A small image classifier, trained from scratch: 7.5 epochs.
Rows from block 6, named by matrix and row number. Each number is 128 + 24 x the weight over its row's rms, rounded and kept within 0 to 255. All counts start at 0. Numbers have three digits each. After the name is the row's rms in percent of the matrix's.
# qkv: attention query, key and value (stacked) (model.blocks.6.attn.qkv.weight, 768x256), inputs 0-255
qkv.562 087:119133114120148131105137153177084096117133121090131119096118072087121169098131152081107106123125118129073120126159140076144137118154131179101138130137099115171131169104114156156152108162141105153128134109120143137091154143152123117123144140112130143121137129106138112135098153117083117118157149110141125091130138150121108135116089170124121122117132128104136109113144110161100118100127174142125149146154143067129094161144125203112164102078100137146099104126121116100089145128114109105114126120091098196108128099162114151139170144122140097124091143134136122137091159144127116072100118123193116138163160126128151134128121149118132113169104148121147095137134139102140119139131113114100095131137125122087096197126187129094128155128088148120134127147126117137132093131114132
qkv.563 089:125123121170135136150124139138151103095135124121097138142126127087092121085103134126127153128139138116147128101139138125138142132150178127111137094115110146142125189124112170111121118140132121174143140098121129152137178149122099144120162157120155119158159130165135097113171078144109133120135141122121118139140115141150127095174135104132131128133144146183156138115140129096080134138185170152137122138166143144085133118081131120123126117102151129089152175092132151132090086135138106112165105154088116137156113143135139106118124124119107110101141112118139130102175153109116108118125129169180175125140170133149182139119114173106080103130147116136167130112113139153098083098170144099123080133175156125107140134096143146080151166152118079131134138168098113162142155152097154
qkv.564 098:129118115133139138144148099094135151169160092140165160133121117146134101151119098120137087114126135122121146100090144130135110126149127078153116108109111144121160152149127132155072105131110133140147096139128125146155134145122171113139124110162135125114121129114131137083141141156129109137128148155136128155096067119166140123131125109139120110114028110111101163149143142136128108107177104172130132169101110158165086150118178085101131143131150145118168096142155126075144176156154122110092146148135155094169140149134122136102142101130124144095150142129111174123152070118105131134113158123125156106145101147114061155150143081103129130113152131108138104142189088106115135143127127116120122138115175153156109086120139174132112116112117117130154093128122114141181125126108116
qkv.565 085:143147111124115148141102099164130108091159172131148138133147147155151142107129112129142110158126132135107135154129151146173153144147103159067126110131152153123148139064124109145118146143144138139160138112124122152106079155155158161113130102100110124112106100173120140112127116155128087162152139139125124156134132147107112092163143111115077111100063106130117137155149122159136066097148151126106159122109091108188166152105123086089115112142120098095145123136125151110136150124083113133157106145156103173126146149170090143137136100129137126108142165180136126120181112139108156111091124111142129145110070148118095117144124109120172129130158110121145163119091092164127120145134102166145175115078155133122120128161090130125129141124146126163109138131095132100120104130164104
qkv.566 099:123133133142132125157180160153117144112121140134136122140128126133165151106086106124130155111131116092151138126115160134173171107128139121136118113191109116139144155131158134133148124049130135097138193151134140171137087148126151149090157101126103132078138124167145171108155106106121127126129164106133123120120124104061102088132138110124140139114145117165133094116128123133145093127162146210129069119131121116107139112082108088116118087145096133130102120121108145159148112112119110141118077110120105126161153083098112127136132130134119111159103125092178136145134162097119150140128141088125151158143163150151147136158103155150152096114143129135128118112114120145110108065118120152118107134178133130109142157156118154106095151162134157147125119131125148160094137079134154
qkv.567 081:157134121148172132128150127164132109146130124143138106105154142126135136157115130115178103154139101104106177151130136139127087138095123135112103152086125143124112121140117139041127135100119144136115110125112126102163155147145078143182114164141110138136067111139107164131153165115153123118107166164143120090115085140112184151082138141149146164191122134118103161188125156137127164108138118078123110113154148146123097176156092144114157110106181071152129142101110118143129109157114136089149117110092142112089118159101113124163127165092115150162146131107136134141147175130109135101129127153101090147159118139122155155106152114125118110124130111136116128098116153118086146106108155136147134130137130083129114131126147131139116130162128146148110097124126123129120160122104189
qkv.568 096:102114124169133139125136090165119133079103118170138155102127114136132126119156165095110131105126056123186090123155095081130146127123134110100167117117120134128171086121140144155111100109143175162143119118112146136118117121164126134122160111178153131124151088156135158132124088142120103117112134134131135133145102151105071111125114071132133124131106120159189102118139144186124102155135148121125142098168124105140127087129172117062139128115131124089126158109108151145143136150137143136126106119131110109159169116128139107125171123118101076138138095132112108123103144099117089141149189125146151086176130145139153093167136128133089148141151106140125114107089134137133131092103101131112103098151133139111141142151140162147092159143107105117105099115140151145132129158121074
qkv.569 080:135105113119150109136116085127125175090078152153143153121162144148159108141088133101141156132133141092123131143145125164145146177158118141092130121078154118162126087129132162124154084181137147118165127110138174174178142114164141099122118141165154169063157120137084159150110109100106147139135121143150110135146114158090160092171140100106158076143144112179113133121123097130145095121153098117116131163105151142140120156136140196162138137140100157127151144146129138155134133118127134114133104144111108126103117123119120131181137131143193159117126123109170091139107148119097128121148109119113141140134143126138095146144135154154154178149106118167114143130130160147129144099116132131112126129085143120139150186140106157120100172103123106116124081112097113140144131126126130
qkv.570 103:160127107130082134131123100122138168112118130091100119145159088138151145129115149137095134125111154114119095168112116094164109172101103121167176106146101151131166122142130109174118152143138109107150099130106159141102107147150127125141123079109090142113132142156135143109095112137097098162170166105118110136139156142144112150117120114108108133121155175140101103067134147145143122145095129091145123154140152179113084150138155105090136154135124125130152130131157152087151165121124134152121126148116145123132088110101117067118137134134119143119174111152121167100147131177127074130125146134149108131125098097121145113114187118135167125130143178160104097139137123112161170101126102138108155150141169124117142124095082195112114109111124161105126085116151164168131118128119110
qkv.571 092:125151103174149146146151162126149126080106138132126152118118115150129083142100143106105161125139132113169095162131139109116182159135129096106141108149132135158160108135159104124117138170114125127105164114125185165110075106109119167098172103114147132113131176138150157073134082141097129121145123112139117146116156110125102076119096090116135069105131088130133107141157132126139095132136155127101124115127137170157107127106129084089145141172124098141131121117113165095130112168124116162139123132117113144152110110106138176148148119104112114126147118138158156163101135108111113153078109109086141097119107112141158124148145136121122087090171104143153142099102107111099128132105168096130148112109133080121161105144108180090106149118114110089129152155119147160141122094105129
qkv.572 092:156140108185148117149161100154134117155109138138178138105127142135156136136134106148144106102141122108113096191093143115137097101140118097115159143128118086112142161135118164164120116134130114142172116123154182159118106151096137095106162108151079140083116152130113132052086128106123112104140133122150111142147129117128117139142133147127141125133128117117150156185111149121124131144131104112111150113164081118166121136121158079116104139146098117177153133128154121088108115151113161119076122092101137073199147152108120110126132091158127136121138138138144140086137094136094142124103160121115113123153111103159114098139138145148135138148153139100151134114108115152120147141086151130132164156125182104155159113145119187136104118130126149097121101130142177161098099109096126
qkv.573 082:155177083197126145080187122125119107138080131106115135093166153125098152127077163120121146080158107122155138160114151133130145151119143133157140134106080170161137118126142169085106120096119165104137134146119170142101078131151130114119136091180145123123129163124112111128090133147099144141139141159142128147096129153100111131149164069111128152123141153161123110167143117108096122145137123117161115060117123113157097093103137073161128133125149132127183120141091124149101095145127124141122130124108128132129147111098136105120137130142115110157128131127136144092122157146096106119153117115075136100143124132113152106144122125138108116136189146163161125150121123121118154107126123115110132123087165139135152149109126161143134150099159092129131088149137120114180121158081131